Weights of a small masked image model.
Model: encoder arch vit, encoder layers 8, encoder width 192, decoder layers 3.
Rows from block 2 of the encoder of a small masked image model, named by matrix and row number. Rows with one number belong to one neuron. Each number is 128 + 24 x the weight over its row's rms, rounded and kept within 0 to 255. All counts start at 0.
After each neuron's rows are labels from the 100 images, of 14976, where the neuron reaches its highest value: "peak on" is the class under the peak. Only what is clearly more common there than usual is listed. The data: small charts drawn from random numbers.
# fc1: MLP up (encoder.blocks.2.mlp.fc1.weight, 768x192), inputs 0-63
# fc2: MLP down (encoder.blocks.2.mlp.fc2.weight, 192x768, transposed), outputs 0-63

fc1.278 [139  94 142 164 130 101 186 122 124 105 137 157 118 128 133  98 163 161 153 141 146  94 129 103 101 166 120 117 141 100 136 172 138 109 170 104 147 109  75  83 151 117  87  85 171 138  90 157 143  93 125 160  69 127 146 147 118 150 137 139  96 125 142 131]
fc2.278 [124 154 114 100 154 145 106 142 192 135  92  64 154 117 134 161 111 120  67 157 132 146 128 160 137  82 150 147  85 140 117 103 126 127  88 128 119 137 160 157 124 161 137 188 124 120 166 105 103 116 128 130 166 103 139 163 142 114 149 153 146 159 128 111]
peak on: data marks

fc1.187 [172 149 134 167 197 141 130 144 174  94 136 135 138 156 129 114 116  87 135 153 165 106 104 136 135 103 160 133 144  97 107  93 162 136 141 111  97 160 102 117 144 140 112 117 157 173  70 155 110 106 123 130 132 152 181 145 162 127 134 155 148 137 150 117]
fc2.187 [144 118 107 138 109 153 161 130 117  92  78  68 117 118 145 127 142 103 133 137 138 147 152 132 133 112 124  87 141 125 143 160 134 156 150 153 127 153 146 118 139 112 167 179  94  90 122 105 136 136 146 119 109 182 154 151 142 125 133 106 104 131 157 147]
peak on: legend

fc1.738 [121 118 165 150 130  78 163 106 107 116 134 118 127 156 125 135 119 170 182 154 115 130 130  98 138 146 139 154 147 119  90  95  64 109 143  88 159 118 158 159 123 154  87  91 112 151 141 134 139 114 122 184  82 128 131  71 129 134 133 117 123 126 141 118]
fc2.738 [ 78 156 115 135 123 149  93 108 131 141  47 151 188 132 101 101 117  75 106 156 123 181 129 131 130 135 101 124  99 137 126 115 133 123  89 147 134 130  83 144 155 127 168  98 148 137 122 130 136 124 140 105 137 107 122 114 108 127 143 140 142 141 149 163]
peak on: data marks

fc1.593 [127 153  77 122 114 159 124 138 143 116 132 148 123 101 128 141 149 136  94 145 142  83 124 162 123 103 137 134 128 148 175 151 128 144  83  86  91 147 118  73 111  97 142 167 138 108 115  92 124 143 147  93 114 130 131 162 123 121 169 149 119 121 143 122]
fc2.593 [100 150 146 147 124 128 123  95 105 128  58 168 180 135 109 105 120  97 125 176 133 186 120 103 121 115  87 106  85 133 140 111 136 110 129 133 134 120  87 180 161 157 156  92 137 134 116 113 117 107 124 108 115 109 116 119 130 169 155 139 127 142 138 172]
peak on: data marks

fc1.9 [127 101 147 129 115 131 158 132 127 145 142 152 119 139 125  71 134 120 118 127 166 149  70 114 110 155 152 149 139 119 150  72 140 145 154 129 147  95 135 141 163 149 110 165 163 145 130 121  95  90 115 117 126 107 148 153 115 111 173 137 126 167 164  97]
fc2.9 [173 117 132 114 162 133 160 118 140 109 145 100 138 108  93 157 127 150 165 119 111 105 129 148 130 167 116 137 106 112  95 101 122 156 111 145 137 127 100 141 140  94 134 118 136 134 150 133 120 155 102  95 127 111 125  90 189 126 103 144 152 142 144 113]
peak on: data marks

fc1.20 [142  97 119 165 151  91 143  56 113  99 143  90 141 139 140  90 156 135 146 121 132 167 124 143 129  97 127 114 156 144 100 157  90  98 142  65 131 151 159 130 121 142  94 112 135 138 130 130 173 124 127 177 142 127 132 138 180 142 183 147 141 119 197  94]
fc2.20 [ 93 129 127 100 152 111 127 151 149 129 125 104 126 145 144 118  64  72 149 128 115 148 145 161 181 103  89 105 126 170 101 114 128 130 113 131 145  70 143 139 112 170 138 175 134 137 130 153 143 125 160 107 114 125 138 158 134 135 152  95 131 103 133 138]
peak on: data marks

fc1.498 [141 173 135 164 115 103 140 101 141 143 151  58 180 127 137 109 111  93  96 131 174 163 103 178 113 122 138 117 138  83 112 109 107 182 128 107 153 164 113 138 103 132 143 130 148 119 166 116 148  92 131 110  86 145 113 172 142 106 130 109 127 141 141 147]
fc2.498 [144 156 140 116  98  82 152 133 195 137 103 133  75 133 143 116 117 162 110 124 145 149 121 130 184 121 123 107 124 148 125 150 138 179 144 125 101 125 165 110 118 108 138 147 150  90 140 134 128  83 142 107 109 127 139 140 157 114 133 163  91 139 127  96]
peak on: data marks

fc1.224 [107 126 130 101  98 138 145  94 126 132 142 106 143  91 169 137 106 121 160 116  89  84 125 139 104 142 135 131 136 133 183 132 105  95 162 133 149 128 160 154 117 135 124 180 127 126 128  75 115 155 108 173 114 164 121 115 112 143 117 114 103 142  79 124]
fc2.224 [ 90 105 142 142 114 162 110 120 148 113 103 111  81 153 103 113 141 144 116  78  99  96 114 126  90 169 126 101 130 145 123 205 160 177  94 169 133 142 135 139 109 130 138 163 143 152 106 104 123 143 163 144 171 133 175 145 141 137 150 154  90 108 158  97]
peak on: legend

fc1.80 [124 109 105 117 166 131 117 138 129 143 141 147 114 102 137 130 117 112 145 181 154  89  94 127 132 119 136 143 142 130 169 161 153 139  99 104  99 127 174 132 129 132 135 108 170 114  83 125 160 123 173 133  95 149 148 123 138 165 177 161 149 155 161 108]
fc2.80 [176 146 102 120 132 162 122 169 166 103 118 138 139 115 171 111 122  68 132 121 137 120 117 119 129 102 122 116 140 156 138 115 112  98 112 121 104 112 140  68 164 110 188 140 126 108 102 116 123 134 130 106 144 124 126 115 101 137 112 112  82 126  78 136]
peak on: legend

fc1.711 [162 124 119 116 145  97 117 166 114 175 134 127 106 108 118  97 143 151 108 111 123 111 133 145  93 108 132 132 134 119  97 180 113 133  87 134  90 155 111 125 143  78 106 115 110  95 143 149 110 108 115 134 121 167 148 126 178  92 136 115 170  97 168 108]
fc2.711 [113 145 137 136 123 167 131 128  97 137  86 135 153 147 126 118 108 127 109 125 134 126 123  99 126 159 149 120 124 161 137  97 125 145 133 143 117 107 126 136  77 122 167 102 115 153 145 120 136  98  99  98 136 133 130 122 119 142 125 133  96 112 143 127]
peak on: data marks

fc1.561 [100 123 134 108 140 147 148 122  90  95 143 149 160 126 144 155 125 156  98 164 156  93 112 107 128 179 155 155 135  95 118 112 123 128 128  92 124 118  95 121  65 126 124 133 128 100 107 118 136 116 117 137 118 127 142 123  98 147 132 103 127 126 129 110]
fc2.561 [123 148 149  79 175 115 156 138 153 108  61 122 133  80 121  82 114 129  99 112 135 155 135 140 140 148 126 128 107 150  87 103 168 185 152 162 135 187 104 153  99 147 121  94 119 139 115 128  89 149 150 126 140 122 150 126 127 150 109 134 110 191 102 167]
peak on: data marks

fc1.207 [ 99 135  86 129 173 120 141 110 135 147 137 143 158 105 139 138 136 129 111 120 128 150 129 113 118  90 123 159 123 123  83 137  91 120 137 137 131 117 133 114 132  74  81 159 124 121 132 116 149 159 159 117 164 122 141 135 126 119 138 164 185 136 165 102]
fc2.207 [120  85 153 150 128 148 159  91 151 129 102 148  72 110 148 111 110 179 102  86 119 161 128  94 110 190  69 158 112 133 115 111 113 100 112 144 139  86 103 166  90 182 121  99 118 121 136 141 137 137 100 109 117 127 106 110 165 118 103 103 104 143 136  96]
peak on: data marks

fc1.724 [107 114  86 108 151  88 148 119 104  93 137  92 137  77  85 133 182 127 141 122  86 131 131 145 160 116 100 135 142 146 124 127 128 135 145 154  99 125 154 139 139 138 134 133 173 152 138 134 146 143  85  93 123 138 133 155 152 160  92 123 130 128 110 142]
fc2.724 [157 107 165  98 115 173 103 168 133  88 104 168 130 144 128 146 158 145 151 101 136 118  73 107 125 161 124 107 121 132 118 167 135 142 102 102 102 120 127 160 101 149 122 105  87 165 141 159 115 114 123 161 137 152 130 140 113  77 151 112 143 121 142 164]
peak on: data marks

fc1.39 [113 136  85  92 120 121 105 145 119  96 140 121 185 131 145  90 107  89 128 160 104 139 154 128 164 135 115 120 129  93 129 142 152  72 126 135 122 136 174 102 127 151 124 126 129 122 159 117 133 127 160 139  96 141 130 147 124 156 129 153 127 144 133 158]
fc2.39 [ 78  93 127 165  98 107  74 175 172 116 133 129 163 125 114 169 143 110 174 117 135 137 126 147 116 103 115 137 125 118 154 163 120 140 171 104  93 130 109 134 112 123 157 128 149 166 124 172 130 100 158 165 148 149 155  91 120 102 142 137 153 137 102 160]
peak on: legend

fc1.761 [110 111 119 161 171 128 131 111 130 100 139  94 131 131 106 129 135 135 134 152 170 123  97 128 135 143 148 158 135  98 159 135 125 118 123 114 105 140 124 196 140 151 116 119 151 176 118 156 135  89 146 129  61 128 148 140 123 141 112 112 121 102 145 141]
fc2.761 [114 159 107 149 108 124 127 137 135 179 141 145  97 168 160 110 103 142 130 129 132 136 114 141 100 111 142 126 106 164 140 107 110 160 122 122 111 142 153  96 125 125 154 169 131 107 146 107 148 119 139  65 130 131 127 120 146 140 142 167 112 129 165 103]
peak on: data marks

fc1.218 [113 102 157  98 137 121 127 113 131 163 140 136 180  65 122 153  99 120 153  81 143 129 125 144  99 157 126 148 140 113 122 144 118 104 174 106 151 136 153 102 139  84 141  94 114 117 120 155 141  99 111 133 107 152 146 121 164 101 153 144 110 123 117 115]
fc2.218 [167 127 107 178 151 118 157 128 173 104  72 104 116 137 131 119 131 121 117 175 130 119 117 115 114 108 152 151 124 141 156 127 174 148  94 123 124 137 158 177 136 161 155 138 182  92 113 114 118 125 108  77  98 140 128 123 130 172 109 155 134 158 146  84]
peak on: data marks

fc1.764 [ 88 146  68 153 157 137 114 124 132 137 136 161 179 107 124 152 110 125 146 164 141 180 121 107 134  89 112 110 122 164 132 141 128 119 140 115 147 125 108 125 127 128 143 164 146 143 117 122 158 110 149 143 152 132 138  99 120 133 163 149 164 142 148 119]
fc2.764 [164  85 197 104 143 138 143 130 131 138  83 124 109 123 183  58 108 146 111  99 117 109 140 102  92 158  91 163 126 131  87  85 153 111 141 107 133 131 115 155 137 169 155 110 161  87 127 127  83 126 129 130  88  96 139 144 179 129  93 139 139  88 164 150]
peak on: data marks

fc1.491 [122 105 121 111 118 152  99 163  92 159 144 105 148  93  78  82 126 131  97 151 121  84 125 100 163 142 122 102 142 129 167 150 162 114 110 133 117 148 144 140  77 143 129 174 151 124 115  97 122 128 116 142  93 144 142 152 122 176 158  97 128 135 127 128]
fc2.491 [111 115 115 121  90  88  81 129 107 136  97 107 143 131 136 118 133 105 122 139 148 188 141 108 131 148 111 117 144 120 172 177 131 116 117 143 139 166 137 114 165 133 143 162 131 118 142 153 131  88 178 187 209 121 108 150  87 155 143 153 126  91 123 109]
peak on: legend

fc1.427 [149 109  80 142 179 135 181 114 122 113 142 137 181 105 124 131 120 102 143 149 113 110 134 116 127 130 133 154 133 142 115 150 126 133  93  99 117 128 161 142 135 112 118 113 185 135 115 142 151 120 131 121 141 111 165 130 146 124 123 148 148 153 142 104]
fc2.427 [115  90 138  96 114 115 153 153 125 108  96 114 136 122 149 145 141 173 120 127 114 112 130 133  83 153 125 135  97 140 151 117 137  97 136 110 143 173 135  99 120 153  93 146 150 109 164 150 117 133 190  93 114  84  89 156 127 124 134 162  87 140 115  92]
peak on: data marks

fc1.503 [137 101 145  89 112  77 131 102 111 153 141  82 111 140 173 115 140 122 107 107  94 128 105 122  90 118 149 126 142 125 176 114 133 145 168 147  81 144 140 119 106 108 118 105  96  88 122 136 104 152 154 140 131 184 120 118 113 154 144  93 110 119 156 136]
fc2.503 [138 117 103 133 122 112 159  75 125 125  78 161 110 149 116 122 101 157 154 111 139 156 102 161 162 126 153 120 111 132 139 108 104 130 118  94 151 106 120 110  82 162 165  96 184 105 130 100 131 122 105 112 134 143 146 119 151 113 120 139 117 172 126  94]
peak on: data marks

fc1.267 [137 118 105 114 119 144 118 148 101 137 143 103 162  84 123 113 130 143 109 115 124  93 119 102 110 142 135 111 138 126 154 129 128 149 135 136 126 131 170 130 105 150 144 173 164 123 113  74  85 147  98 132 110 120 131 155 118 155 106 110 119  99 107 112]
fc2.267 [124 135 119 132 128 122  99  96  95 148 115  97 115 132 137 166 119 114 114 151 109 188 112 123 137 164 108 114 139 116 134 181 151 132 103 154 138 139 147 106 125 112 134 137 137  91 133 145 122 130 166 159 200 118 144 194 143 138 168 154 158 109 146 102]
peak on: legend

fc1.61 [126 139 137 136 130  83 151 154 111  98 140 144 157 152  99 133 134 116 181 179 158 111 117 155 136 123 186 118 143 119 129 100  96 132 152  49 131 118 126 131 145 143 128 114 124 173 126 150 134  59  98 157  75 140 144  80 112 114 142 124 110 148  97 136]
fc2.61 [148 105 110 115 113 143 162 119 124 157  66 159 137  88 151 172 126 121 129 116 122 101 119 141 121 111  95 152  97 116  96 162 104 140 135 148 137 106 125 136 110  98 155 120 135  89 106 134 115 151 164  91 119 104  99 159 151 143 135 149 117 143 134 132]
peak on: data marks

fc1.44 [111  97 116 136  92 122 136 116 119 114 142  76 138 113  88 126 124 174 110 139 109 125 132 138 102 176 174 144 120 119 172 100 129 109 125 122 122  79 128 108 114 139 109 167 122 102 150 145 111 145 107 171  95 147 117 165 124 102 107 150 165 103 142 131]
fc2.44 [129 133  94 155 160 181 123 133 163 143  90 130 119 106 141 119 166 108 121 133 131 103 137  93 140 103 121 158 115 124 125 169 149 151 170 139 101 117 140 113 168 154 167 124 155 164 104 108 112 128 140 173 121 134 167 137 165 175 123 109 138  64 117 119]
peak on: legend

fc1.149 [123 115 140  88 115 140 127 152 116 153 134 103 102 108  87 126 113 129  81 111  87  77 155 126 131 188 124 109 140 142 156 158 138 119  95 159 154 134 122 193 146 153 131 162 158 143 138 106 123 157 119 114 141 148 125 142 124 185 142 106 103 131  87 127]
fc2.149 [155 121 132 140  95 122 128 102 114 159  54 110 118 102 100 111  98 102  95 123 112 174 152  97 140 143  95 140 152 122 136 166 123 101 105 177 176 162 130 142 163 148 118 114 144 124 128 150 149  95 149 130 159 136 114 135 140 158 125 120 125 114 142 108]
peak on: legend

fc1.470 [201 160 125 100 136 153 133 127 113 106 139 134  81  95 164 148 129 141 129 146 134  98 119 128 127 125 157 166 135  84 145 140 117 127 182 142 139 135 108 137  94 140 120 116 124 118 132 128 139 111 159 140 103 135 135  88 134 125 101 115 119 122 126 107]
fc2.470 [139  94 126 106 154 145 177 108 109 132 132 120 137 112 156  91 169 151 111 189 120 166 121 138 114 135 132 167 148 102 135  99 120 119 178  99 158 168  96 114 127 122 155 141 133 118 127 158 125 124 120 163 121 138  91 132 142 109 100 187 138 125 183 125]
peak on: data marks

fc1.605 [128 100 115 123 124 136 105 153 106 121 145 131 148  99 143  85 119 119 134 119 135 151 124 134  93 125 130 115 210 153 153 144 135 128 167 107 149 127 169 184  80 155 147 178 141 127 106 137  85 134 144 124 147 106 133 151 116 135 146 118 132 127  98 113]
fc2.605 [ 88 138 114 137 154 151 111 120  87 145 116 113 126  99 153 134 131 152 106 118  92 156 118 114 145 152 125 107 183 102 129 170 164 110  83 148 144 133 142 126 102 143 129 143 122 104  98 121 113 152 147 200 167 135 168 109 127 153 148  95 127  98 107  81]
peak on: legend

fc1.62 [122 129 161 134 114 105 179 108 106 155 148 111 103  89 112  78 178 161 116 167 112 133 129 113 138 129 172 142 151 133 115  94 124  86 104 135 110 117 128 118 140 137 105 116 119  97 137 131  86 131 113 121 114 129 124 149 132 145 113 102 145 121 158 149]
fc2.62 [119 118 100 129 191 138  73 154 162 120 109 127 146  96 106 123 126  95 105 125 134 159 157 142 156  92 122 186  97 135 163 128 154 129 122 121  93 113 101 142 178 136 178 108 128 117 172 166 170 119 128 144 140 131 122 130 128 142 155 127 171  77 116 148]
peak on: legend

fc1.338 [110 139  74 152 128 157 128 122 148 131 132 141 132 108 145 162 152 145  91 168 123  99 125  99 129 122 118 146 127 131 141 170 129 120  95 136 108 125 150  98 105 113 118 144 118 107 111  88 159 156 172 114 153 119 120 138 127 168 161 125 106 120 173  95]
fc2.338 [ 87 136 137 106  96 118 130 110 100 129  90 182 171 127 132 136 149 111 131 129 131 149 123 107 135 162  89 117 123 115 147  84 110 123 130 142 141 126  98 148 149 145 137  81 141 106 120 141 122 159 131  92 128 112 131 144 141 196 127 131 129 179 152 172]
peak on: data marks

fc1.417 [150 158 147 120 113 132 172 133 136 137 145 143 174 147 152  88 106 136 107 146 164 135  92 137  94 130 146 103 133  70 102 122 110 169 158 112  82 129 123  90  99 132 122 172 129 103 141 129 135  83 127  99  90 129 128 184 121 105 101 157 105  73 138 118]
fc2.417 [138 114 113 111 154 128 140 133 127 113 108 158 114 169 135 127 117 152 114 146 120 119 113 167 149 126 106 172 124 123 163  99 108 124 157  93 117 117 130 144 113  99 136 147 130 158 146 171 183 106 144 125 161 149 187 154  74 138 153 130 127 151 106  85]
peak on: data marks

fc1.179 [132 146  81 144 126 137 158 104 108 120 144 136 173 147 103 105 119 134 169 145 126 137 125 105 107 128 172 129 136 143 158 158  63 138  92 117 148 106 173  88 118 109 147 140 126 132 132 162 158  98 149 133 130 147 112 116 114 128 162 134  94 158 172 120]
fc2.179 [137 130 118 124 185 173 132 120 146 111  71  78 130 141 152  69 122 114  84 162 109 138 125 126 133 155 119  97 105 150  97 120 149 146 122 104 149  96 100 119  94 138 208 114 127 134 115  99  91 141 102 125 146 124 112 127 140 129 143 144 118 122 130 175]
peak on: data marks